config.yaml
encoder_arch: "convmixer"
model: "contrastive image-text model"
dataset: "patchworks of several textures"
train_examples: 72500
image_size: 64
crop_scale_min: 1
horizontal_flip: true
translate: 0.12
tokenizer: "word"
vocab_size: 40
loss: "softmax"
embed_dim: 256
encoder_norm: "groupnorm"
encoder_activation: "relu"
encoder_weight_standardization: false
encoder_patch_size: 4
encoder_depths: [8]
encoder_kernel_size: 9
encoder_widths: [384]
text_encoder_causal: false
text_encoder_width: 128
text_encoder_layers: 7
text_encoder_norm: "layernorm"
text_encoder_norm_position: "pre"
text_encoder_activation: "gelu"
text_encoder_mlp_ratio: 2
text_encoder_head_dim: 32
text_encoder_fused_qkv: false
text_encoder_bias: "all"
text_encoder_qk_norm: false
text_encoder_parallel_block: false
text_encoder_inner_norm: false
text_encoder_positions: "learned"
init: "torch_default"
residual_init: "none"
optimizer: "normuon"
muon_scale: "match_rms_adamw"
learning_rate: 0.0061
momentum: 0.95
nesterov: true
orthogonalizer: "newton_schulz_5"
adamw_lr_other_params: 0.0013
max_steps: 6000
batch_size: 256
epochs: 21.2
lr_schedule: "cosine"
final_lr_fraction: 0.01
warmup_steps: 1200
weight_decay: 0.1
adamw_weight_decay_other_params: 0
Rows from block 2 of the text encoder of a small contrastive image-text model, named by matrix and row number. Rows with one number belong to one neuron. Each number is 500 + 40 x the weight over its row's rms, rounded and kept within 0 to 999. All counts start at 0. Numbers have three digits each. After the name is the row's rms in percent of the matrix's.
After each neuron's rows are labels from the 100 texts, of 14848, where the neuron reaches its highest value: "fires on" is the input token at the peak. Only what is clearly more common there than usual is listed. The data: patchworks of several textures. In brackets: how many of the 100.
# fc1: MLP up (text_encoder.blocks.2.mlp.fc1.weight, 256x128), inputs 64-127
# fc2: MLP down (text_encoder.blocks.2.mlp.fc2.weight, 128x256, transposed), outputs 64-127

fc1.242 075:441525574461516565541513475461461478492443430540527519512573485436475462531558482472472572508537482452454487462524463482525556470499484410554557533556463490467538467511541528490501540489463498
fc2.242 053:491497499504538521476485510455501585546470549491510524623468456584497478460468503471544489578462471519511513531502516489524504474513475547496521450496536442470487459409531489538556498543539509
fires on: "honeycomb" (100)

fc1.86 114:433461516473501483508549556556500456459475486500560525485511479501565453529535483468441491543435581469476539507465549539495583472465502456416545471499464525514488523498444486522565515456532531
fc2.86 182:465499520443546519451518594563488442501443483518563540473515526426507490523447497475479491519511478510475487435473516421481563539453452406448511500498507503536457465528445454500507496423498508
fires on: "mosaic" (100)

fc1.131 095:524479492530563516470536545538509497488567476511536517403548528464476479507489449467477573579431522490493515524460501471503484488558532548507412419520529515498456539538421469485536441453542508
fc2.131 114:430519506541563501443518468509470455504415544493526426467527462466439491494494485496484517529492513477525445449492501543503514589562487503488537480532522493539482593556438525530506495490456455
fires on: "diamond" (100)

fc1.12 077:571524469438551496589493485511565455439511454584473499423515496520516534501505537414442515509482502597509499472482493473485523405512468454531529488556507506543564543473453466559518478481505538
fc2.12 054:506482530501505494519486565448498491464449545514505537457532496568460544510490508476516510510511507478488429461430543408566523588479498478521532478595514509530539479513527550451520490526491488
fires on: "cloudy" (100)

fc1.84 103:463499465487546481446528572475519521508473460547481517499544514508533505520546462522501482522464549519474490462429544489534546428492541513468527495448459507518547467550462504473521482552511448
fc2.84 124:479484499507528521428489544508511563488498501485498518545463528487528470512551443440456455548414557465498506525420500490500513481486560505420556493472522514557547484519460490525494489516517517
fires on: ":" (68); "plaid" (32)

fc1.182 106:479515495545561478543497482443486518477525543499448528467460488561558515460464561573454462528519426459478535476444482481538517492453490544418486531553430533483489479444549543486511526421509549
fc2.182 094:521525499543525525555521502470458454453519507527496539569461441542498482560480523486449483478510537459492538493422480608543500527446468508569381462481521503437485511491468517536483559542501494
fires on: "grid" (100)

fc1.21 105:509498492451604517525552531528517475541410502501434447502471505450533542561543476533512481526522511502485549505488481483480552459516516446601509597497499475530507510568504480471523503574508499
fc2.21 081:524500543551557482481486517502543485465437507475453526494563472542458536441447442595583472532505560451533555472508458537492476523522500414559448569419466444519445501527471492504400525542507507
fires on: "rays" (100)

fc1.148 088:553549473493503555545530500581522445445455534540487474505531451573484462514459476532436526487515535468497432523451522516540476494508534568420442550472482482480573548526468439509500556506494550
fc2.148 078:569513541586502487496457452552553535450503478496518483573440411567483478479539511463532568499500596457551488511509605485504546522434477561544517510426472442415471452535495534468531487491524508
fires on: "," (100)

fc1.13 092:528468486447422538528436507528505595485491405467450543490537512502529475468575451505492561533486497488500524486442583498487572492503529512509442467482523510524455542495534467547489520502548498
fc2.13 056:540522510511459488517430527540489548436515456434501496508555466497476493480551509546498499533495479475543540511463529445518540523474517564507517473514508482456451489407562508479467459519527507
fires on: "woven" (100)

fc1.115 089:456488484484480514515549504525459400526474491470437527569484490506503476550533485507513517580506532518502568552465548447481491483427576506462553469527494454465543469477539418571532484514529512
fc2.115 077:526522483476553494537466562502530534465438454527467433503489565516507411468552506482481439586496521519477485552471537516476548515471485519499542505435439448469504514457498534532483473491519434
fires on: "honeycomb" (100)

fc1.176 096:406545486500578461477500527430555462438501539522432484474460616578467558554501476488531516471482519559490529478479532466500553496505499394523442428512502491566550464523515527521462504497549498
fc2.176 080:550492458463536477459497521418492527405538503521461477461458532557431494471545504506566445480511511502501491436466524514492477535524502412543498506488541490505485515497547497498459495503513503
fires on: "marbled" (100)

fc1.56 096:511479468397492551438452490444472548453465543509449461487516532487505541588474490498407514483491512496544459483466540522475494461510520512523518497470511500543603509496560500471579496566461466
fc2.56 090:591479479472538482463467514569432503506521506502427524547511477502489482551473455502450481515497539489502439528456499492492560531511431480528402515480472486478545479452494486496509441537523512
fires on: "rings" (100)

fc1.245 090:558547513470484554610519501548460535517486489477583558508460504479530497461545524443465509544590496502537514503499474499526524496560507456533529551506497448510536458522560471468533520536406519
fc2.245 052:510468581462504406493518490417491522463490575497523476512485448491474572542508426444546524530520483454510568445478495493521519514491510526567599437549602436480480453446510581468530450506577487
fires on: "patches" (99)

fc1.48 080:515498475421487493558559457403531555460441461534472529478503560568502572499517467425488478538504463504503462423445555477478487489480505481518523494519490576529553508508535475523520458484443512
fc2.48 053:551539568429537480477449498481449501440483511517504472471478531529456478547521500497484513478519579471494468494450549498488517562481482448557525505527478424512512503492474543431520532519481458
fires on: "cloudy" (100)

fc1.39 117:549437536532461479585477474475471504462541491540445624498528542481478524532548482507467460473562487449473554450472481518518403470495485474477533461487477472478534421550473502468551499476555482
fc2.39 106:489450490463468556465473530493508545392569427467449545510497524481535481491518535464469562582544521540594516431467487545539499481529438477508534465486527400494490524464523489541505517513541511
fires on: "zigzag" (100)

fc1.31 106:492471507437541474542466484522469493444483449537468483463504536554539584433465547462496498541489458450460486477478549468560517588551452455511482528537539550545574452506484463556534458494431525
fc2.31 120:503447514500567521570484562485494469474509457439459500491478495550544543432465527486480473497508549519444442549487571480501500607517488453567463502528464502513548523445446534475500482478450479
fires on: "cloudy" (100)

fc1.201 152:426483456467495461516475492509454462486492526516414508494458514513498506465500526462549482543561513536498573522500538480432517501461489534472530468491480431439525499439496426596509549465540483
fc2.201 168:491483448477478471577511480490474529514501422469425429484447579449461463448522528478553460549531493563472498570495562490445526569444487490449548512466431489464526553473547499602548521476543500
fires on: "honeycomb" (100)

fc1.247 087:474491541442499500565545560457499547492458458468497527515552527563633537530480519499443522503485516467542526534451500543461530449501537505435527507493454601489541493533462522477486460513511453
fc2.247 095:476555565490469463504540562540499430495425545517529541431500494500529517452486515409529499544545458476495455442454482465536559473473478471437483508493469489466469484522503440512462500435545484
fires on: "mosaic" (100)

fc1.98 084:499447516391621555501494464514529494530546464545519516501545486533518492495497462504480547472459468482516477528524443477538474498573521478485413491528540532430547551472461476460563451506603459
fc2.98 068:484494501481541494543466532582553544494573505495530455514538510498476559481512531482492524586442516467485495530465498470544525492507537526445483480498528520428499585483467450450531507513580501
fires on: "diamond" (100)

fc1.34 109:442472522501550400455480501526454503484462510523528509509483523540482515448491478553481514503449536509522471470520436521534518468543501441522493466513469474527500462468560464538556493479521444
fc2.34 105:506495546498525388475511530500470476503522487482530466462531502526458518515468514551487496491469502507571467503532464528530522480484534442530552470451472532463498436432498467528522486527503471
fires on: "studded" (100)

fc1.47 076:530434484509483537591521427505509476451552463549435565547566549475476524479563446526494524519489507516517588396533448474522469538494500458504502536455465500470513511551502500474539502513519557
fc2.47 072:534554592472432442525488458439481467440523528479459504511415456489569529460498509502461511553498493493574511500460524449542532482505521486521548480522533528425515497408477469485473514568531473
fires on: "zigzag" (100)

fc1.137 083:540512477462559448543507516497505513509473516476544460595579462540506544478393480467530514474539502525429613488549543544512499515535537445500450523476535463612490421487488523477512509547510536
fc2.137 075:528526454472461538469515540373522559479469499509508479521500549490480482555597412469496533498455466448502517436534487527531561539427490535502472446569460507530536518492477476497472573504528500
fires on: "looped" (100)

fc1.206 094:502535436556554509542525480503527529427456531565505537535540508521494480534453589473424502512493481485523544498509461461389488522506550543457505487493507499560475553546512457520593493527532569
fc2.206 074:571548486476543462487511471448507522534523469584502502520417522470551473544488597480444485444488481483457494552455525570415560513509487565527543524529455516549495526537465509411521436506493463
fires on: "dotted" (100)

fc1.68 094:530491459472500473545508495469477537427457508447488500510516528486552426532478510420469533506446551484593505478436510475577545452546476542571507494473555455429492496586516525489479461455544541
fc2.68 104:564495539490447483504477485499494486482402494437504469541506543527497508538484468465465550424478515440558478558441531480539482471536496556482519562519524392451489513517491509477479452497482520
fires on: "patches" (81)

fc1.178 115:451483472465511575554489456444539499492502572482473496493499538455476490514500467583535499518449510500417580463494520530432545565470527460534483503547481510451513490557496515460476489488490515
fc2.178 149:467413483436543529527493479434567507474539565450489471537525548534445546536502470555570455525461510474471523515486508558533491539508494490558448544432485481450469497538508524438496465541494496
fires on: "wavy" (100)

fc1.171 087:493512559485611556524473487472514499466494525557439603445487466543569487519513466535446470545464506520537535488423512552469508454523521505524500504508569469508429494415533494463479440494530503
fc2.171 030:508467459479483432455549556480566544485522441443531528516480477534558524594497507529509543567497510504518553605475506496524502484449473576543507511453463507522535485486460510515530484466580472
fires on: "woven" (100)

fc1.118 116:515416492514484436567473534477511487476488523512408459522519437532488501498481538448462524520399500519421528469494423529589504469508464441498534465508476530564509466478558561527516510546425509
fc2.118 169:494444478560503434514494526499494494530465501442443471518478431499551475476483495462495533539470530538393515453545449541560506463503422465490523476552507473561484459510586512486537460542468501
fires on: "bubbly" (100)

fc1.217 088:513463511548481502517531473546426481455462542564525526467619507496499483515504498499487478469578454484463515506467516485486528502539493535516499531526496504552475431553464505469526507582498509
fc2.217 061:517425496459476494511467509424519544511514484502577573509457580457516502521510514504527617542478503533575492495517499489490488454529462437555492534466388504508506469514535501480532504475593473
fires on: "dotted" (50); "wood" (36); "furry" (14)

fc1.66 079:498531540499476499485509437515502452466400488470500563511560511455501438536482450445485503530453545460563514551473510615520499511575530453560452476537527447495514482538584491459439488460493563
fc2.66 057:556475541462504493536530501481456590487502482514525508514467456518468570566543487427504537618535476477507482539507516453508507523542477496555543478547512494538436457458540513479549439524486448
fires on: "patches" (100)

fc1.239 118:478534479438442488467437522469477518561532486565482514500504435542521538503406462454523569549480440439417516463529547549508466446551529510548516516575515563534496481551543479479498520503565509
fc2.239 118:521525450494451493490431563446487532598562491530449533539483477517508497448428429467538580551484463426502572455564571526507495459527540462488527544528502492514521464500532494450518491456486508
fires on: "looped" (100)

fc1.2 094:440485460517524477501468489555496448487452531475425566559474481494507479452507523454529535563549473532521528554515495476412486505454517518523530460464523446462558501396474396570519526524539493
fc2.2 073:543513500485537454568495542470470546467493469461487451492459526466477487475490527465550452533557490555479471601525562462473537541491503517483541490492442436430550458414544433567573561470546455
fires on: "honeycomb" (100)

fc1.112 079:518474494542532508448477516534502543451502470506500539517547497486510440464441459513487514472490475480483513536493503510493535547526525442478524495540517432533503466531529476498464528531518550
fc2.112 054:462519531473548531573495517476495477543460475528558511490494476549517511570481562470504494618531482558520547531477510500570525479477481450531547482511562429504426485470508490523491467484498515
fires on: "patches" (61); "furry" (39)

fc1.249 076:521444446566500407549555435438527557434526536508516472474526544463495521520462471417477524523486494456445505416460475484503527509454509495442446467558495472480511521566494497511583432550472482
fc2.249 063:541518540549522433524459529494579540459542494519465480519451518570505486517529504450495516536520557453455455484508477555587524433383517485556500490527520483457490460385462469516521486516523489
fires on: "bubbly" (100)

fc1.128 156:465501519488547546482458487522450525474553499522551517498566533517491521447494478508484593556474511496466473567506422518526480567577545498460464451487555573471489535527472528442558452465565397
fc2.128 102:494492494536573544478463490520439543516625515520547521487544546512482541472507478485509562578465565482477480556498441472545484525548534484457456419490537547461422543494444503456532430453578414
fires on: "diamond" (100)

fc1.191 088:527562530514547467522558457555523518477515572490485485457518447506515482500441529451520462605565488528507508487403474571545452522513543460453522431542525483434490447497517454516533519483530549
fc2.191 040:455502498490489492493537479477502500452513430421534491531387476503533519604460435432523574489521517498508568614524485456495475507514500441567517519465474506530487450470454525505505489454468442
fires on: "patches" (100)

fc1.23 112:501457479470547451421455499470540485424469488564483552476471520559525529451520536494511454517497496546458471453500506462490505586483432496537425551569507478554527464504550519488508493490503501
fc2.23 133:449467518577465498516453528455515543403579569494451504536516488569515497440526523508454462502493590486477494537509489557455483561487508485518497493509481590515547594446529565505519433499502525
fires on: "cloudy" (100)

fc1.228 104:463505513514497467485466512526464537461513489432504512465523475533467545437534495602480488512497515479522491469527557546450582416528531445507491441547495500513481496434525434529508490474562508
fc2.228 120:488527518422515495504471551506476559459445447521555577477493558501574540480533498541492498502494522520544471445482475623537563436521519500469526445526472483456459508463518518538435460491404502
fires on: "studded" (100)

fc1.215 101:495526450505504473532581535560505452531515560525513474429540555543526482482530449514478525497490456478540528519483481478466514504462414451399489578465483379489465449519580436466585537518546508
fc2.215 104:450506502506436507505516495504479464487549467512488530526526587464522515521483501522402485536487543571493486562476515533435559412498507439569488531528553500531466550561425531472456475490515492
fires on: "furry" (100)

fc1.192 114:464506496473502496446488523503500490560542488548483527523484429533513511501456469493498545525468413526447499479521549522496543436563549510553480523590505498529536487533530451478509536489527489
fc2.192 088:547480473495495522505408536480482512609507463529474518511492455520480500438436435546539620543463442480520489442584534525492480434479526492501522532571508506534540439520511490485488477479500484
fires on: "looped" (100)

fc1.134 093:372487454491502565497519498509484547453577473457530554478566536532517513480514502526478553562472524485505521480473445555532483583574511496470420494514531517505498520554410564473543473488621432
fc2.134 080:507544502502530487566520462488520426515552485502503547494525496505517572501510524483456498483518523447467504580509532516484517500512588514490499444499542505491511437530382563446499465462566485
fires on: "diamond" (100)

fc1.143 086:525464535430486530502503466554497514461466477557498484519475494559434449415445538489413556481511561511492434561561521499519583476458489555439456512486521519433506472591485499530479489488516519
fc2.143 118:551532561560492485469459480548555569496477513559529457552434397501465477494492532486517541569512547497527437541512530495539560543478454507549506483461493416465482440496443501433488492514497497
fires on: "," (100)

fc1.164 091:491493512553486498493518568528502496436470469537523569459526508528540469568489486541438519453430531481517525484497602560428531460499456461424458531456496507533484539472479466440523580442540458
fc2.164 130:452472501546435422501558477531466526449538571545543534513505504500434518565565446539473540523517454453557518433525469475487552490466446520433567527465488550480528493418505484506504490512539506
fires on: "furry" (100)

fc1.45 081:483421521509494472495567554507459525512481546542475547514475493461559533430543520445508473514469432483495496522540532438495483496552494446499446522529564403578505472548549465520458482502481501
fc2.45 052:535511529493521457515426494512507567433562551505555405463438370572506503511489509486508466561497543461553458505470524540528571509445488511491528486521561461430489443456498533477579500549515458
fires on: "marbled" (100)

fc1.53 089:507517492541513485499557497547516535460478515656441545527529512483505487553487559424512488476453485461482549530487474480428499523508514541497437458489480432558514483508469437507542538480522529
fc2.53 062:570532500438579513493551458455493542467468474534536559471470470458524542532499559448541478485451530541572500532548500451472491485438503505504548484538464521502535464524515562381562426502524461
fires on: "dotted" (100)

fc1.170 083:513548511493552496475541552525486538473511449504412482545496538509499455576417470557520469534424471532511441488453533494514435490485517421437504456499558492519503487517541494526427551459522519
fc2.170 060:496553535498536449428483533454502500552549510458545523541396492575458464523525505520542484472538484593488458494471492480479605561419439517474508477455575506528423496432557509476462528524558449
fires on: "marbled" (100)

fc1.80 077:523509469466488547555544467521548504416501554525463434510501478598506433476485483468404537479469562467547443494511490484535515460502500531385467545466447455470568499525502482518514546492521603
fc2.80 088:534505520559499516531483504615533484449459516495494483550478445532475530481515509438533581527513538454596463522489562498451538579462482545492525488433442435400527414482501552435464509499486494
fires on: "," (100)

fc1.49 085:505484515503492518457463518580526474431497537515496476486488475484604519513547489514495485576480499546488556410500510466565503474497491446502416491498501502527552412509562447551531516525493513
fc2.49 081:511478497472493490557488505449484522578468480530576508447491485493482528492468486415507451507439470420488374532453473472461582461531434547504599549547531541508534486476498584457503484520570468
fires on: "bubbly" (97)

fc1.144 071:396558511504506453508556507540504606510496463559432469500482554516441539500471504494466522510482496493490495458440510492524524468503467505440504480460496522469492503561554470517580509561564464
fc2.144 047:598521533500483469537466475488535536428449532534528470482451454535512508512519533450505505541486536480532456508441526548565545513492504532524519492493505459442474394473507558471539485495566497
fires on: "honeycomb" (75); "rays" (11); "cracked" (11)

fc1.76 106:485512489481581471441499524480508395428448508536479481451450500564478483538553514582449509510496518552497481472509496500477494518490485449442455501547520432550487467490581498463451490516581488
fc2.76 098:480525405542500467448441500545508606425557531482482533536529513489495531435479505442525451500487536460510491464449467527476523501551541471530525497578577595484556485520544488559492494488512567
fires on: "cloudy" (94)

fc1.14 114:466517522458493471472468508489470510550561499559501514502514432562510514478456473512482539550473420515470535485522594541502508434560536507529487510566518529539551467543508451478514517520534500
fc2.14 088:538503474487490535485438520485479513590534435510455529517487456491476497422422413505495614566499465492492525449600554529489478442517522473489539553571484487522538454514507463506501521484512513
fires on: "looped" (100)

fc1.211 088:493519517498487547480424488571488494460519527535504539521507485559493461518446573517456523515451590383504511524589444477506574478433423530504482549547523527441566514504475547527434459453556539
fc2.211 108:567549483522504447567448447543546539436520505574519455490475397549483462494503505488462509489506557464549412562508546539518530481442529564513502482506485467394451454455424547466510501534517489
fires on: "," (100)

fc1.109 088:504508466558540526544488480473559535460518446600490514536553524486478478529533534439485596472466479477490477521537484463472459556528482552491520421523509459483496589564585468496566464522533516
fc2.109 079:555558530489558487521531478426507556538537501562479493472439453528509495475509556538440457467513495465524495524492580466450520498532492576548540494527470465497452521476493485374490395519458455
fires on: "dotted" (100)

fc1.205 073:560473478427562547513450466516475459591502472445426462491499479527510425577531465478530465477455491465523500445522496487558481550498484492512508499509474450461553524467520533462454476497540558
fc2.205 049:503472529508539448520506567485517582474456498469535479523484498510491518489477536450495464546477519489452519558444560546553526511523528540539537481525487469442431530434519474436506532533461449
fires on: "rings" (100)

fc1.236 094:415423474532568507539488500520470532495523528502417463557532475493557464537461497438482554468470518529485514462535450429475551416452424548530507487592526526574511480510526476549492510572508466
fc2.236 091:593488445517490465511456533481508535450477516523431440585497488528465534528468504433521488528484509509522532488496449496535557483504575488551466500455506551534459474409472487570497517495443460
fires on: "bubbly" (100)

fc1.146 117:469435500499580481418497528480544446458497526539471529467462491540528540521581501487450535501487491524473509433461549469473486581534453447496518498495505478521566460460520495493487464490453475
fc2.146 167:436448486571487511498472536465494505427551540492469487517530533554530478449488503502456467515511582490472494566480495532464453575487482500536498484511471558550513600460480591499500441484486536
fires on: "cloudy" (100)

fc1.88 109:508499508467552430408514486498437500498487490484553580437507518587472561499517440609487543522476560508472447461557459510538556469524534474516519478489478464471554394481578433517507514471502448
fc2.88 143:534510518476543412390481500507468465539523495504518502465541493530514545526463506626496483509512530579481505482580479551529541526523540476514520495409477481439525420480569444533491465524444463
fires on: "studded" (100)

fc1.255 098:495499492466561462557538525499467491521537536471506466456530527562503457457478423472522528514590504542545567493463510491454472528465451483455493477535520483543487487414490522481473467467518537
fc2.255 141:529436488511511565432496440484490458489486481517438510539436427481527562481538554483508469430471525488472482495520557498526530457538513460554434511459587526534564490529504524506430507553515516
fires on: "cloudy" (70); "marbled" (30)

fc1.158 077:570483428546487536494497584512461451432550477428447537536519540512552494529559484455461506517457478532451525439526538449508559449557571525481411473481506468478552487522502507552517493464494543
fc2.158 044:543403439465524513472488475529511464487534541497499454523471480473497537564574522490495480592484510511508458456485542499549496434510523552495546524470518472510552457524478530472536408543540466
fires on: ":" (88); "plaid" (12)

fc1.101 109:524518462547545490452544582567495450489454471501519531485558447458492490482527479482452401556453532437495551463444588497491480485518554554480493437491490468497476500554542484546482484432518521
fc2.101 124:537474513509558505451572582538560513466492506474509458494512507439484537555579421486515439516423505485446558457486543510537478512524507537461562475519480502493537465509455499518494477479490502
fires on: ":" (100)

fc1.233 103:445537614530437512467594480494473431429490522489559548442460534482538497505536520479493505519492468500442542503470548528523528467477486533500450500592496462503572523519481528528511554407527480
fc2.233 055:577491489519534529516428457495477560562506494448497495514471452569450487554517510542459523537497545423522466569509432457490473511449540518500502474446496520529499465435474518487496479555477528
fires on: "mosaic" (100)

fc1.59 124:480522517468494515478453514502511543536514497558481505484490418572532520474430481494519540558481412460444541494544581587520456404552537515525478514567506505577541471514529475496511523486561523
fc2.59 113:540512445495487514496455556429508514572546444521443529529485466508502525466482442500513586559453462496493514524568600504527474451509522490451517555556505489515524428470555487500488508452542505
fires on: "looped" (100)

fc1.77 093:485477509515534503539472512567521440445491482522464495457553495512500521444405478617488439575570491442518543520512508551502519446495495499482465498488503514555433485561553556486431486475496556
fc2.77 145:437474520544498531487493490544563460455500528434405529503480531491554479445462430546468479525568450508467526499465430539487510436508496505503527489451524553522454512583492582520430525489473484
fires on: "rays" (100)

fc1.232 097:414475460498524493508476445481493484473522523517449566505449512447536538456537563462515508542512492512526515570513545484471543478446483543493533496518488455469526515451528469597456533445544489
fc2.232 071:526497473462531478582476496488487570499488408492461437498471544496442465481511492477528496568540472567463502574452513460480531539484480516506532456476431423454530497449526430568578528470544488
fires on: "honeycomb" (100)

fc1.138 084:518501487491472556585454476602481463491495490529535479503501493531456448490465516502464506484485525449486465506526493461522482402574536524452491571536430477467569440557494451433474572450487536
fc2.138 056:535523512508506500531496501513504558513515442487509442499478424527467474525483500472542577566530566491559427453489526495493513580460474525545516453455569428447447407436523509472542490537496518
fires on: "," (100)

fc1.147 099:416475483429480545511481457484446484504531509457481446496566520518608475474502564457470486557451548509480491537488516536531549452519479478498523442517475554539492450511432511483520507489486484
fc2.147 109:572484503474544551493475543512509511440443510471540564472455423520552549481522536480560487443450440491502479448495497463506544534452535494456545556492490488482490415469474462539517559468457485
fires on: "mosaic" (100)

fc1.152 111:418512520395488534562464491451547569474524511448419524434550531499526489461573483564541497494475563437467576482434591528489579490515525497469501485521497504484446543513522507494481472529495493
fc2.152 121:428446490468429538497470485501543492507506494420476515489621543475490490483572434576572452530505510465489577503500565515488566570484540517500461460478472520492478537548519513485445468524509536
fires on: "woven" (100)

fc1.106 101:519464586471550502517596534527469501498476525510505504495549479556539532471464506444521470487509512486546463468454500530482463470483570470483451606545451480489501472508561550464453470530513403
fc2.106 072:563535615496454473478520492519476511555453596439466443499551468564463563469501525429497481525535518508528475448451461480468487449507561473457480518504452495439483567513497519493428457502503446
fires on: "triangles" (100)

fc1.196 081:571469505469533457505503485498504461433505486502489515476477516481558472418496528511484494496440477515501532480510587436512499488500577485458437529461556505513505476541524438506465555502456476
fc2.196 044:464524503594511511548473475541486500422448597461518528481466542470431592558502500503491485549510435487473428490490525464569572461458441464561491484531449468489496545477494482464562567449587547
fires on: "mosaic" (100)

fc1.140 094:516517587548567496532567557539531511515493539514490497475559478525558509501474551396498514474516446547462437505447460449446493463476569498470417556517463513510499555569529519446525480527501490
fc2.140 075:647544558483542475507536471454503517558484464495456515515473520597517525485574557426462457448513539541567448511480454499463494433497515493515467513570441504455451570544495528454488477519495461
fires on: "triangles" (100)

fc1.20 096:478481538494490455483508508515486543472481475424510507463572508518444520462532458585522528502507474519566457471499562512471609436515532447500488464529496508555504498475561474561532500506522465
fc2.20 110:524517532424508499481485495494489524450436438517524544484505560483563515448527488563495487538520513525552481440511482590560577437534510479429523455570468472485483511472499512533473473518390534
fires on: "studded" (100)

fc1.212 101:475497489495529481527446482475453487509459486525460591561414534539595528442513562527454458542552489479443550516426502501521536463454505538450483481482460538493543471400488470559459506465499480
fc2.212 108:521450525521572488523463490465503524513457445453502514461432501401552541435481572543595490594543528535489513526446587544501473494512499480428498509542436532510494473461495466512541450484464472
fires on: "mosaic" (100)

fc1.183 094:454501488490537572505483469520485463492571571566466581486513506548541503534524448545496581565504447460421527466501516577540437523593547457443397494540531507527482456518484543480539448475579495
fc2.183 089:535509434455528498533540514496498473530533425551516529458500529494516546491424436487507568548499466471477510522532515467507467462563535524506501493551547530475451460462440504490466478440544521
fires on: "diamond" (100)

fc1.26 080:457474540542489444572522436444527538475497562500492494476431534518584543555468462547458512513519417507515541437478497480545498481507558602478508487525483543464463412434513562526484511466466557
fc2.26 067:503578522523576566501480465461454534482549494541507417536549434506477473472475499470478476551516580448570429468470522559552517492490428488570490445531519538463456427487529488472551521528519513
fires on: "grid" (100)

fc1.36 104:490477517477448503569566503558415426429526491521532502490574466508534483537522530502395517501446515518534508539501489488502534522519430376487533494460488497490481531550527508523544489451507504
fc2.36 104:489514520510451402551539444564464443478483628507504479471532458549501474598468509440446492474430473514483455488520564450527569509444413500487546483502469484452473466492507548469533531540506429
fires on: "furry" (100)